A small contrastive audio-text model, trained from scratch.
Model: log mel input, encoder width 160.
Training: muon at rate 0.0086, 13200 steps, batches of 256.
Data: trained on melodies that start on their tonic, played by one synthesised instrument, 26041 training examples, 129.8 epochs.
Rows from block 2 of the text encoder, named by matrix and row number. Rows with one number belong to one attention dimension. Each number is 128 + 32 x the weight over its row's rms, rounded and kept within 0 to 255. All counts start at 0. Numbers have three digits each. After the name is the row's rms in percent of the matrix's.
# q: attention query (text_encoder.blocks.2.attn.q.weight, 320x320), inputs 138-183
# k: attention key (text_encoder.blocks.2.attn.k.weight, 320x320), inputs 138-183
q.60 095:106162167174139104114120122130130158097133096114085105120175130133110073130097126133115168110136113168101134187114160153136146108134100103
k.60 099:056081176067200124099167127179147121099106161114132083114102175091140120157089129130110129125097068106151187122127145132156135165108148120
q.61 079:122131104080186171152158166131120133133160177098139158139139134138143159130161122131034112169127193138067161135186062093142144164107115101
k.61 077:144145101195164074088159143111133091165134101139127154144189085117088141156128105184133134084058178171142097167144158086084115109121128119
q.62 088:158088168051161134110094086154092141152082096103080133126174173095190160120069098109084137113144154176112101099105137090121148114095171123
k.62 094:144123090097167158103096061130113119031172113158137102105113131199157227079122143165117155136103128141110110117069157100130157173157140152
q.63 103:121105159123139118127151086105121124117115095202105146147130131164145137103100128105155089197118054133184145100091076128102107091058162109
k.63 110:164147120217114211142127130147091098109126115172138121173092136151133174109152123123173088160165136074143171089131138111107143172147099173
q.64 107:154139090084179103155139166144130128111120135128134143207107112120129121091120082129109121118171082119156114137131122135118109123154084130
k.64 107:047113142186140098087083159076119155137147126113103176095109079190141084100139146135148142109105155119160149141130121159172165134121101180
q.65 103:164135121108105130063078088153171108106097111084092140167093117104080163138146151133199197164093120160200115100127158129077212162060139113
k.65 098:207180142113147019103183163129121130115127159093143114120099170102127062088102187148161151100125137137076162069098132145128112171125134162
q.66 106:153160128118105140121113140098132148071098175113161180095096085162106077088094135112142097096112061186089115114179166088123134143128078144
k.66 102:113161201128140110096130095089130139108135057168125171180119137165100179056128138126110159091146157144135140112086095086149084111155123134
q.67 098:136128131135092131098086157148198159121129126115051174178090137182150105133116113115147127152115151103112132098149122151099096111145119099
k.67 098:126160118088163091102187143161139205146093108073202161079125181058150050106106153110180146156167113036109100150134142095126121144102167170
q.68 095:112107148112177097179150078139165099129126150107145111076175133126158170183170104142161083103087123125093186131104108156110117113140138101
k.68 103:138088162108098116139151151125132114097125138082155131174142141110090117081162184126118130126143096144105141159128143105160129086138124154
q.69 101:116119106144135096055080138170129111159155110146192113180035137132129106160124108120115097104145106122136040137167103139128109137126078093
k.69 098:173099105195120151128080093098156161142129142083119188150133061148174094102123137107173167108098145130139133174140153146116115082162106105
q.70 109:135137139119094151159133142145107123107068117179192134156071109126128125167091154073142140104115114174109160111164091131147096152144108128
k.70 111:068150077115147099177131125148127059185089186064108101133148168108125198183137138151141183182130144143163068122141086124115142104139158104
q.71 108:158112131119121153148087122174129144171172081162106128099097135143186120173171152160153150166157148147126158166155118163087144109052070113
k.71 113:111176100120116146095125143103137148147125055152174108095126098071193177082069162065066118108096144138172100134192044109163146118114134191
q.72 104:085161083153096107153211063113114099170110116078133155071165112132083159167153094154170120139071151078139139165093136140157149089141133177
k.72 109:058083143116166139158139152129155150152102111152137102114103176112169132134136116144182128128196162081099164157131102137178144118111167134
q.73 093:117069171098096076139154179175149137110126110141083168108086071122154125123117142076119130162116132153106139073192120097136125199091115149
k.73 100:083185099138133088148135068133111147081116114111129131139156143082157133113131130134181085152177118171134111133140173164154108117145149136
q.74 108:106175122132123093149062142111098102135145170055165160097120123144146114135151103131135110137106166129156141116117101118081103155117105141
k.74 113:125115098110062122143149114151156104163098147130130118198128082134121124139152153093120179145178153129156082132107133180177125167111139091
q.75 104:140110091145130132076101075063133148096112138144133113109154101121111178146119128100112087125153215156113092130182130156159173095186057121
k.75 094:187116148099143121108143191179108149113115084092140130101151153100173126162118130118183126148141110130146136147146152174189164097148143149
q.76 108:142129110158134138169160159129164085154159103119148132117120128105124083147114165089124129093084128128129144084157147123094156111153115164
k.76 098:097145143165163121101092137083120151082094136094090151156148120164156123148161094194118119144135089114193157154120069158120152083155154110
q.77 101:109126187133103164103119087109119128134108118095108151139133139129056104161176152170131151164139158112195106127091190102119145134166104090
k.77 104:157123125167117091093106171152134098132165086166146115174181149138182122129091107109116164078155170157128149147101106086123131167108156092
q.78 105:124130129116130130113112136109141118123061103068154160124142157117094075124109143112155114137118056113178094115095120132197110110128148198
k.78 107:081122044123202109172091104114114115070188123160133197139102078175128138123096104121172183095162165059085138106098109074105132145123162104
q.79 089:148171164085101121139153168122164174092166083154106067157152146145101125093140063149122143128139118180139119110122120124176134152114147174
k.79 093:134172121165152158119147133153170144067072140170118145063122132076091109154135124143093140139222107096158088151131113106152115091115120127
q.80 106:145145158078080103106156123162148138140181130115109160135166146120090197106113141149181140088109163131008071114118113166143127141126210102
k.80 112:137075137120128142112125074092193104107132139097132129154142129184124101154156104100181115116061079096150146222157085111155162083148148141
q.81 097:104129080092160129179101255115169144157114163106137109148126076138136111104164117094163063107143128144192094151117196086108109091111165131
k.81 103:116108115103154108189117168126140118101088073121128120099132156142119145112076120130067214137135128051116222146073120167098142107138092146
q.82 105:152089134109108093160160125153102113066099127134097163108086132142179109157164117110148103157132179116086126190144136130155115119120086082
k.82 103:144176140177113064161114159133082100138130114086168166047153114131097127094148114155133084160166137201135101157127128102153119078152133152
q.83 105:177143123100156109073089132110152125138044126081113181160060105063171079130115119102143114137163062116110081178199130167167130129136132164
k.83 101:117116127091115058073140091097101164210073115179108167138043175135152076152109103089148129104119148100165183141151163185124137129153129141
q.84 090:184154109106186148089130153158107147137116065167113149181101062113129107100145163109145133068171113076094151155216090084098159146153143092
k.84 095:188142129110163157142156171185110120219146176064139143143114086117095124110193101122136117122084120146138087122056127127164106138155162175
q.85 095:138163116112078108135172121138109166112104168138108081156108118112141144072131130146124144123153130141077143147158147082122131139128162151
k.85 102:083178106092086129102055137149091164143089142192144079155122164155136137172153122071148121148095085145128179133139195213096104122074075160
q.86 111:182126077143127171127152118156134152124093142106091143072100075149120128137116135157110197147184127087127115211088075111081156130150166101
k.86 107:053121116123165129121078170133167137174154150138122056156151161111121093116166123130099065076104160162110138164097141121108132160154132146
q.87 097:107089128117116150124100104111165158170129123064113123136190122114120163138118106151122146175165129141139090135091100103161211108124151161
k.87 091:165146166111154152129091114145234123086152112107129135115144162112117119072107143136088135096176130068134158157143148159095096181161167098
q.88 109:117168156137147152078176099139114100125152154107121127157126125084125119127138133190114132152121075133174121184115083166133189128107123158
k.88 113:136117173096173115103112140121158174104188108220124153139094086088115131114100121079118134079085194123143140124088089129146088126161115132
q.89 108:139197112137173128123149075099108088166141114087139105113156185091206056117210161183138103138142118068167109109105105078087177117141112125
k.89 107:158108132123132110044133121077102172119100150228134177139105167135136149135145123105092084125184117218143118108146099141208127109140045160
q.90 112:200127195111146121137066081142155154137066121114116121139147101163119093125109133143107106171150105125182058166103189071116148138113137100
k.90 110:109103151122119091163103093107183151156123122165134126119109168112134153079135129131109072135118151102123132135170114125090143092143139152
q.91 112:124130126157132093106119107066138111100077107117179128167143160150142110142157150174112161129088128102103090133130159165118190165119172104
k.91 106:107125071113142082083142160121070144128173144129139144154096212111111091156142095146203157135178173119110095108149153127160122133122105134
q.92 097:151126080090124137138071150137176134083099188088112141131095082118150101144139113091136125133193132236105141166155082142132123182043135151
k.92 095:129094157141134123133168095125134074169102136108106164150180163100066137135180170071125137156133081084152108110100121139122111156117109097
q.93 098:155147154106189153157116148159115166115093087114122103098087164105117108168112095075112193116101069151158122161141120156116138136130144161
k.93 097:108160133131088186156091109171119098148132123151100131145135162074126133054138136172118164114206129083179143104073137175120114010094129172
q.94 104:148129102185079144126135101142184125111095137154207145108091132099100116154079177079099121151113139196124138093142162134102136126117182091
k.94 105:075116139123095116171143086047134136095155123161076110143130175108134147120092151143122153185170182141123191102136086135138140102160117155
q.95 099:129077152160132120086151127055126123075142083119114080106114120136077177175094124127102111119146140097136077168135139159146077150115115137
k.95 090:135174143119124112162122113139146156124217070180094137140073166141140117168151078119114102099086178149048145098110157091141154120125115099
q.96 112:092139172144166047118127085165099140131139137133099129103134184152176191123111097173095071098185125077147138158138068130127088098155109161
k.96 112:125120116083126099136151109080106137175099077135117140142105204109151142128152116140152156142102139124097139166168190139113165079084096149
q.97 103:144106157145075122057116094140104092144095132138147154133140170145165113127125105159127076182190100095143150125137098118125166125094121130
k.97 106:155123074119123110151153186135112162104162135108106144141152144093115124158097134104127150142082138139107101138161135117088116107126148108
q.98 120:119141092071074160124142114114136144114120179157083161122061094177068104098108184121095106141115111195118098086131105188157143155131109119
k.98 113:125114099168164189090111092132151133071150088122092139088219166157124101136125140134099118108122118132112138146092124114144123149143173119
q.99 093:116146111148105137083086116112134128171173108108101156129117110158149132153137092116091116163129132150112035174154092112132132146192133087
k.99 092:123141173143120170145041100105128112093120090122113139107111068122104130138157120146131136143084202146109130124137230117190116114133133113
q.100 106:205045064135135126129106143157075076156063126120089124169112065170140123142095090086075150104138138107165126148125115144121120109152141173
k.100 112:100152108087045068135165136123099074129088129101115076180130105191126118126134047098105110137109141069089099104100141149071146169098173093
q.101 095:129150168125142108107161154142101139093076115166152092136105080121121115141150145151120179096068132108157112150138098111116091082129072154
k.101 099:132099080171148126149162112151186158109090110119182170131081136128137126113106130115084143102183122103116135126125126106155149098114102107
q.102 103:181120196158123138113162101114132131152132118097129060113184091096134105149195136123133141129069144122156165145109085127167072142102155109
k.102 108:155171116113090064090162095134178113145133111147175096112131074115132139169127159146131116143206144127144145142142116089118122191089080100
q.103 089:112124117157115109125152105130137163079112122181116117139168096189076132140129122155155117114106126175150142098170164123086169075108135100
k.103 099:178133084117063105113088182140119100111141140091173103154145160149135141190128122050145101135139128141132092094081096110157104157103150091
q.104 101:148139138110104167125073156115051096159145105089172166162099169125163172131114137133058106125109162074162152189123131053091112106127094133
k.104 099:120148115131128154104196147162073153095130129181107094143094096091150100082210111079125121125123065148127192105109119166113155117155158098
q.105 101:118127137150126074122120121099137112089172160150203157146128148139164064186118127089151114076116162160162121072185078148158091118110093159
k.105 110:145183166065150113152110105136064156118123109102088089144124131089077174134125159134141143105118116081159165150141133132092139124118092175
q.106 109:177086115196165154110158093152163112152129148081092120108151133148129168155034088139092136152150141090160140106188079087095187127167084159
k.106 108:073146121152135068087110173143127138090162122132142061102098105152138111127122113161155072080145099110128141119164159090092172203139135158
q.107 095:123131106083133135125135170093144122141152164181122130113137150097114073108124115097162119102098086141131173152082145154163076079058131085
k.107 099:132117114132137201103078125098127111088161091072136162132154117117130186171109113125132136141157138119110208074126140148123049135149131132
q.108 111:090083138105130136112148088136119172123142109123077134124179119150120077146111127193078157127107100105102120068102122162110143180062072126
k.108 108:064124139167106093142092139146175074155145176144196150124131187171198163135105145157144072095166140120072126125127129086164107092186115103
q.109 099:157114177137123148124132098089146116167093168093123133162154153117146040142159130185145134163116159144161179091142128133120093133127162139
k.109 094:079078106103111111148109142134076132147136143109145119162094167159163132119120148115092087120127171111062138082105153115070069151095145092
q.110 106:116155178161058138121140153147108147117134008117120098155126135128103096131160115117182125146162106114100101142138082126099093164134089143
k.110 104:129126125106124165137140086187066103092165133098138100124145140142100129156045103080155138084162132112153175142068173118196109176132114112
q.111 104:157097140133084130103128104122169118147146157172131155119179064092119148152117077106146180157159123153151154090135141152124066164182124124
k.111 106:111101144130163166153099109156112132155156087134102146119067165097169107116074110153148114159124152108099107072127115117122104112165105158
q.112 101:173094093091098132091116093151110094133092108125133147123125108154113066121139111129167118132139074148084104115177135141138144157125124089
k.112 094:126078153145173166133179134126093162111144114114074049145137150095144156159126098122165128115073164168123119143099143142114176139151085195
q.113 105:079122114128096084167109088127078150177097092114101147111110126103049120115128113148124133142087087099098093136170119115128185118143107121
k.113 105:108120147082037179118158108125091154129105082106161165151121129116146141097168150147118161148104135160179146126180093127140146116146074158
q.114 107:158156152077144162108123078126150165084125101111135121137103137133109113141121140121155118126080134131168140116105154140120187127184114127
k.114 109:166100095099106060146136142181112131091119084151168082217145146085114125083129132122149153104094128117151118107124180110131098167140112155
q.115 092:137102151182128169152131134129155159142192090143134112136167090142177150070120115133076185145132111087099104091133143096127075141159103110
k.115 099:067145162173131096128136131145097087123117180161128127118094102101185162145134059144155118156153100129102098149102125089125169119101056124
q.116 094:111145121164154148139065136122137082129164146090152127099170115119118133189114084024129098124111154146164109165180106155097115120169186196
k.116 106:115111075137132120081093114095144163155185094060107055156185148142052096077070103161125165165093123151114122062104138142183132118097124111
q.117 097:123151079163110092108064099125168173128094159113105146137148179209120188130114095195086140102085163142129090083186170113080195066185116113
k.117 100:094133137168087132186144086106140110185117095145136114125095159189133141187098145187114110106150167107139128133095133138118115157113134128
q.118 110:088126136103123088142151229091102164112147124154101052097150126176118091169137127192136174156123144141169163145156151102094144098087132110
k.118 107:105110091169167068087123098131173103073181140153116069112151193075084109156129160173165114102127093146133161127106146125186170114102149132
q.119 100:138057120129165087109157098079165100137056140088133100124113187157175129126155125157107147162121111160220147122092121126163136078099069130
k.119 103:134156090104107097163110109117217141101088164086156185158119156145133166106124087091128168099188100104174043137124131097085077151177146154
q.120 088:132181146129108093153103102125154144148131125114128089117095075159107083169107159112231129126123142106136128089140148142182129208175123137
k.120 092:108091149124176152122154137108113143210129165149167088113114103183142100094125196098180113105121093201121181143124135146105140163127108153
q.121 101:162195142104106147140147147097139133132185124143128118107160140136172110125092091126116161159177162121151076162195069110177149147092119129
k.121 099:134156129077166154124088068101114152100123175114099083160123108094100132115124115180145199110103108121127128095158197160145125125099123120
q.122 098:143135119155136199127079125166169164139077136062106108090045141124125137066157088097075162185164147126164105106115072124138123095098137080
k.122 100:111141096113096149169130173142159108138118135139124103139133082173102138133110096108139131105146167150156084114150169106141127164156052154
q.123 098:092149108099107137150145137102127147140124080094127144105095190095171127188104128146088119151105207143128115050177139117085173098119134155
k.123 099:113138107090147095107114072094121105160119110170074135175147178096125139161142156213085188120214137151151158166152162162124117134065075109
q.124 087:160134151171152110135120164104117077134105152119096094104202156081164148122144146127131092142136120148088130175102093072131150095122166143
k.124 095:168118143120117139138140151140109167086118149189117185104091064126110142082104091154139112130105164139112119123156138068139150163132134086
q.125 104:117156098138156161069159112116164144070158120160094155137125151154082108126131217126132092119099145164147082092146129083165138167117148107
k.125 103:096144134094132169061109141102154108076121068127113206132203164144116141085081209109121127137098125160120130148042104169174143096098134147
q.126 103:144153130161190078189115097158107099176129123140127107097096097110110139109170150123159029150160160168053149112128079086136068061124101113
k.126 098:119109141072189128176095185113133173152155133125090095117144157098145064097165126120134154122115115160177092169119130148093114113101160139
q.127 106:148124103149112068127144168106137183130133147127137170093193108157083106130174153124146144156097110175116103138089124171159171162167164097
k.127 105:125065141179132174127123115119129133112147191101115074072151115135046129184122091079144159099091137154171025104083136143155159123154172118
q.128 097:103074151127148103141121114183178143092185115109152176197164123101109124124083172161119116101136119127161116084094100183186071125104101203
k.128 101:163159135110112103156137160121118116106127090139120071099145085102151108126190180068099132097109161101113101103142207136174129094099141118
q.129 097:117139133117093063127094111076078167139059107138143119142132139114081122125145118183172119152057120118141161160163141145126155165130090056
k.129 090:156108079135193183137119090143113142146135147118117123139219123138155187134183137084068051137144107123124146123155118135175122073100164169
q.130 093:152137110141141118133106131087092098099084105167150102104132176103114113168122100071077138079081134043152117100122090121079178147144121095
k.130 092:148117164127115092165127068157111147135139092094111108156110143120141149154136097160140154138225097143113171081078084131076165137079084148
q.131 101:137126148137141032108179133141078115151152113148144158112136192133152131126139100104114139110109121115123118133163166139137152078137161124
k.131 101:073149158168167092127133145112175188140078167088176109084116152121117128148080179137134172166207097144131131072153139109149151161117139139
q.132 098:118098075126141187101159172134181141073144082085092140168131153167086179080179142107096087108100108139148106195080178113150078163083177134
k.132 094:132128120156169141160135136139125122130187080137120067094117108119153104151156027124172096113144158119191120110098078109105142155113136169
q.133 084:171180139158137161067119066121137095089107098114107150131166180164133145188162092137052114115152117136104137199084139133170105147149072115
k.133 088:103120089146111128111183151165158114115113126127142085128142077151186149124082119171116075138149145131105118092142153105135181097171083186
q.134 088:163120136145140194169091158134138156150140103096142060135110069191118104156166127144122076142090122123180161121136142098110089089115085102
k.134 094:169144117155092147080115149127145131170163064109105123153168205133176140119137118140123099117139171126125128123101152127112116067164074113
q.135 098:172088121080121120098078111126097106161156075135177140078090170104151090133154111143126161085088094120156100139136149129097130173130119199
k.135 096:115226118187164149146128113161131122135125113105117203170163128104122120125167127133118140125122116074119157117143186120120176079159138109
q.136 098:156144158114193136127120071170156152112131150128154124128146172066087104132125110072063140142149171147121134084138138095091160122167104099
k.136 098:071113102091134089158137102173156141149122162133081145133098113207126123136131156162174123126161089162075174140097125126082099120083140121
q.137 099:120055152132138095120145130179156083117170071124156110160113091111106155149151171114143080094103122119139109108092125110109099128110174122
k.137 096:146098078128160141148073169136162134143104107147105139120174129182175150136169099096137084099125175123114097173106084131208162178107146105
q.138 092:088159112142111094139130154140138176095095120140082132085137166112169135165156048116112181127151140089140133161103147112172138136122176153
k.138 095:111123089107111042150156117109184133070124100123105111123162119158099157121140097206164138120114143121095112121089103135119112138130100091
q.139 096:154128114132139179079143149154067118139075187094122093148127101095102148137146128072128105136144123134181184056183073127093129137131143111
k.139 093:126092132168148136128091162155161054187120195129161099168087178123156156148183164083135127127111173175120115125135137111080085139097144137
q.140 099:102101142176152107097138151141114138156172163132179145146072084104107138135170096092153127125072122140121087124121116136136090122131149165
k.140 098:151134153071111140094076082105102141200135114168123210159082155115116165126100193125122229172189100054110168108113154106161091125136127135
q.141 097:187194140106153129097116126111123141087130150148153109115167174086160173195125119099133075168166177141084117149118097121131194164107103125
k.141 087:098186137163137176139106107131139177153165148123154121129138153102108088107128130150175124133113089125141134032112173185113185133117111155
q.142 094:117133094158120166125137146137173112135100156135101162080111128135095130106176149165143118138163126126125159148099152181142119147160150120
k.142 094:145146183087129162100107186113133127098223088162092132160110114081148168154179178150124094116107139095125083102139159118073083168139109118
q.143 093:131122139156118086155093183092212071129135101141170164140095091143083158113155085168137125157100156073117121190148109133198155162175131123
k.143 088:112167119115146126197169093117128119087141139119117160136206075106124107089104083122133135161094073075142093135086180113088222108142116048
q.144 086:081050131127106109141101181147148185084121123112154176146130132082082122062107117140114126165111094175154174104106085124144160139141124212
k.144 084:166192129053165153103184082143078119115149118169114120183135068147130156125119088073179196126113122157145118147128109129066076129069165091
q.145 088:128094064110126084125130090119170120084169126190123156135163101106161072125099133182121127127139163188096090138164139137165114153108067115
k.145 084:136165105132124126107162214093101140174165103128181105135091110180163081115172138068115106095119072091169127151178149236099120103147184092
q.146 093:119166137102120172157119089107090174107151201090114176127092112077133166121102090169149178163118123149189123143110143118154127066126135104
k.146 092:111143145204096122084082111103164121119083131088082152119112121152126098121165120151116107099110132170106125127169180157153130142063054064
q.147 102:132160087119088082154169133142130104156068173137112138117099138177113167134115077121118119201147168178132121130141126102213169110111115074
k.147 107:147079089150106117119092141082210108160148172141148115106158132139151103110161042094119118138102108072120128096114163150113127129132146094
q.148 105:113102158143117193148070100157132141142133120106133134141133117102101104127123100127159087159125191138118093099140199132217152082118168138
k.148 108:161182119048188122090097122141169128142140092193143211140158131133134077141082154111158143102104135130148109154105161137108096125114070091
q.149 097:154141191136119117085163108125136096149094115094142090121068060073135106163145168130151130100078136120167117130181072112110116093128121138
k.149 087:138100140100086120123083082165135133165100150121142172162081119133145122105127095083096176175160222162096154166097191109057122058166133123
q.150 087:122073091147113144142124122159128187042139071131121102157127121160092147122104091115198105086105134139153107097085107170188127165076130157
k.150 084:172161093148143177114155143156120145161106118196154092192176126119119110178100161063132127148168109097140091167079139186111147132141107114
q.151 094:056157125116044160136125157142101102153145175126144143081083080178185163096110134123132153104126196106133102166186112112171128157130163174
k.151 092:152140113073199098146071083149169117121115113120133187118141166132091112130121070096155145110153091181146131145101126139057094091119140098
q.152 106:141138122139086133133128067078107105150126113100120118170204170102094079181133113123123136145090134100137110143171167121125096106170035099
k.152 109:142135175124105072118142150136078179136177134097135121114171073120128119091126103137104119144117106144118124137136139136068159125095055133
q.153 099:042083162135066160160134182141098097131103140143108122065122139107147104172127147163137125135157192134132110128133157123058133125180103071
k.153 096:142126067126112110131026131139142077169148147111074088146154121197081159136179176154132137141088153158099103144128104103199148134137117128
q.154 091:131123064082098103130134107128178147112154179116123235139140101163106150086077132205138135144114135162124133098166147084203085076127039103
k.154 091:150139151120111149154111130132072112132128110095108130128115152137146082184173115126092101136177128133135132118100131106153191074088144104
q.155 078:094143117166125124056098146108138139159134095128141175145154129118127187130106080119185120131047091130076183145199170125139121085104115101
k.155 085:137123145157136143107124093128097107100084096138131165074135175165115118130089173168104165160091104192070144116148147098188171104156121190
q.156 091:097096067139112123102139153133136095086102148144108115131135058163098120094103161120152116158122169172093107120161063135169193132139146134
k.156 086:164140136072102197142073097173135139145185151208164109133138112142100095151088107062138177198109087093156102138084126136120144180058169134
q.157 082:148123144068107159176107161119090148186159144126109092122113170128127208149076142103123110100129137142144113084122130094142167111111140127
k.157 081:098151123130119144089103143169089140138112103120087141127126135138042085156115097173162140179121120119092073105130139107147157162117115085
q.158 097:117135190135126125083129174180167090129124084140089101100080163191128170193096113139141062116147197128080066191153124114176165152130106108
k.158 101:133085144125081196193077171133116119147133175182114083118096106104087122168112101131124177148140126110121125143087180108144193088176103137
q.159 097:165101112103151113136092121097189107130159129138093083152117089078167137161155157102104094135114129153124120099129155155129111055137108148
k.159 094:102157056138103152141182107132168138129187111195118160152039133197098143143087145136119147160126176087107155128107131144153098124147104132
q.160 094:113177147153088103106179078150124127124081145129138137119046114126093119096137148105134092115093085152154132144180092101151117175134118140
k.160 092:120147139121114116176141103145087147126124154197091078124119129169135157145147119117192120154124156063220101088102157064084138074072150152
q.161 105:109118119156115128092140182115171109166158077124144089116123046116127189155010112122154129119180153143060157083119128129111121133119123141
k.161 105:074107098110195174124095099123131112154125157143122115112136190155103157097106101152107176148141116144121149106142118136150098101174148167
q.162 100:097093116113067156164116121236094151136112130143109155104106118136134168139131130148148131135073134167107123096078128190125073150146125118
k.162 100:129156147126177134113050139096063126138064125095139132122143135165083119184089148098169132150144046127133089136140139153139136163156129141
q.163 110:120118127118107120132165165159129150110086126101116093163079131128116131179189129115131137168108133131216089184142096219195192161114052127
k.163 105:115148194093155147110076139152109129111139155115163161121088121124112119108135130146130160118110110149168119147130175100105147132127176114
q.164 102:151143149127153123120127179132103135178144153109071139120135144093106135136109139128071154093122189131131134113148179206128167084064164165
k.164 095:121053118191115055127095117158136107156115104122159146098156137140138120090128129148139102103148110162087204185115121120168175126171145135
q.165 110:161143163139169114157093171124136127205173096176102166140120123176148114181070122169114118180200133097123181158133163101156151134142104102
k.165 106:151078088118126166135150156136176075098123105125170079100138108198110095142122125138096165138159102117102097150098175141135168164115165124
q.166 099:120131171143096126159043100089129102098110169114118099184177059174109159198090158188138113119147110142106091034089112110093177105060120125
k.166 095:128120138131138217138132086124123160127221191133119106186120127090133127141113088156138105119161150076165105151126140110124092147110067092
q.167 101:125165151080107159168117130101172108146114184160121181133065160140134159159133131133159106169126161110169133113095135139101124117074108108
k.167 098:125177105165158089086142112153151139084109133134049159075143177126145095117103141092145206089112112110141150157105113145143141117182181134
q.168 110:147099105155123098131036052135145170144169131113105151135140105153137157153135129069177122173093149095132118176108117141110081135160124113
k.168 103:145105134123106185116162138101141115119120124132136127088126100136115137109160088124135112085089151123093102077155132137120110105105117137
q.169 108:145164172148135119144137067114079097105154090106097164112116176111153128165185144137090110167196092090159097125150193175146145123102127123
k.169 102:124097141141139084140136154159131139071096069112157123084127117180121092098137144119149188103064138170094156099173122095138143106111149105
q.170 104:103102090144094142119107176129157115172108110136152204142110114119119077141090154110136152100130084121203122157137150177103109119112124186
k.170 100:139138163125141083132123165158119135136099103177112043133125190153072075104148142113123109124119151122126126120105140109165141140100128130
q.171 107:137161102142120143129095098156140080189148100149108119132122162102180120073115153135152117183110088135175079203087189078133104064145114124
k.171 105:098063159129113141111129145187130111156148100123084086096152162125134106151166168108133153141121109128099184126136114127129171168097123136
q.172 112:082141092118110076121152114144129109094144157123149101140170140056117102170114100111119094135152174124077163070170083121113181150138154207
k.172 108:115127119187077207150138165104069124091112099162146131142127101170115156129108067113151094083124070122169106073142170116123151143161092170
q.173 103:146146122123154105162194111144108148146123170124130129107116108128170111170095131156054155132101190168141139123104137170127140109107083116
k.173 096:165138158065097145043074183153145105104134123113138141127127111115069111082132165139134140102126165097172119130171122132155132112111110094
q.174 108:161174090161111119118142105097082129141131108147124164157114150159050130068125139106085114095177196133110166138085129079121103107125189141
k.174 106:160117135072041135189164108086109061073163139155089192141183030174107146114109089160086144138144114076108148124134083130217120137107116087
q.175 101:148151166141112118131069171079104140120082156176180147115148125139177148148169102160109087055086146118139093130129148139138150147093127133
k.175 105:103127111149127118103099083113139163134149160135095156187117095092116099092098090123157125129081084165090131121092106097140102138113140121
q.176 094:104140128088166128140129135156153130157157094076161051058108168115131133130101180094098117176129106102124172132171098166145111151170141164
k.176 090:124098131142194104114078133185093157159071046102118098128093143136131185109125121079160131143128124081147123106151160161059140175161205121
q.177 118:162102128147148050112151122134117096077100184130107132093168112133105122165138099180200153126157145137195172056139079143213142131124118178
k.177 113:065151150140127173130131139129083145106130048147110155145150138139181102181157102119132120117165105096117107155145145130154207149102143153
q.178 105:129101125112101113135156147144151126160171139131141150136120152145134157119163137121144121150152105163132096128118173141154097119088040085
k.178 103:115116156195107129165134128092173152144128171142132161203090186089137110135150156159178142149108121093140067150130089150117188110096098153
q.179 106:170103105179112087194069118130080136132112182102157168141165170107090137076091059157113134113148126144118144165167163119121155152172172115
k.179 107:135148098159108100147114090100068145134106107153149133075179046185134080139170202152155083110191087098129088119101074084137078116161148128
q.180 100:135139157084155074170166119130094173145165107123173164135123113138155171131019102119057150085108147136162154076122155151120172088141092162
k.180 095:132094108168156150109094160140154106094128099119129109080130144144098158094078226138171143136099120179085132123098144128110150159116140057
q.181 107:165190152126190151152068126088151094074111110112144058110120117104114102160152171118134159180161081157139163126168086129174138124144190159
k.181 109:124145136074163161136158051183144142066196151125082133117104136092102160111110085134069154160147148101180134104160122109153118108115160148
q.182 093:110171106096123135140166121131131151081079105122175099142105110130143088169069175135131147108178113086152123077122100114139185126100086113
k.182 096:118177126153127147154168124079104104129206178116134085129145179087152092164159122104133131160151189092119132109142119131142177144146152127
q.183 111:110070143080139175128136159128193088090101094126111077064118109173118153118165103098165131134127154164130173151139076121153140168102157159
k.183 110:084175090140141093140105052138117184188049128111160135095147177075155142160153167081109146195096092116155157104155119138059128132151137055
q.184 114:121194119122121116088074144094122049116061158073120165176134155089086114131167140125090121166120129083123164151162089112138220141130123152
k.184 101:102161132106073116103131141166142155132197094135151070128081102142179132104118052105164134122093139180132123143116137105144161092126138182
q.185 107:100126138197130137135102103130125094129146104152119108135129110154099103110081145156119167111096142171113141194135111120159099167118158089
k.185 106:135151113087169019170158068163136146077103144144151216088162141139117162109098107106143137123131144186128125069123125082115127097147159162
q.186 082:158165133146083176083103149125119127088195143111118064157103120118174173074134123092136089179130145114091123120064133125104119126096150081
k.186 089:109176081156088102123136138125172152132150113150140141167149139128132122153146076115128131098108109118133092193156059095141130131130067143
q.187 106:099104124111139090118092109220134149191160130196148141151106140105122074123124118086047126142176134150093113036047150143132164172138131148
k.187 108:149128169139133164092089236114158080131180147101139094146084123036092106083138115129137073131148090174112093065131134181182096175129114145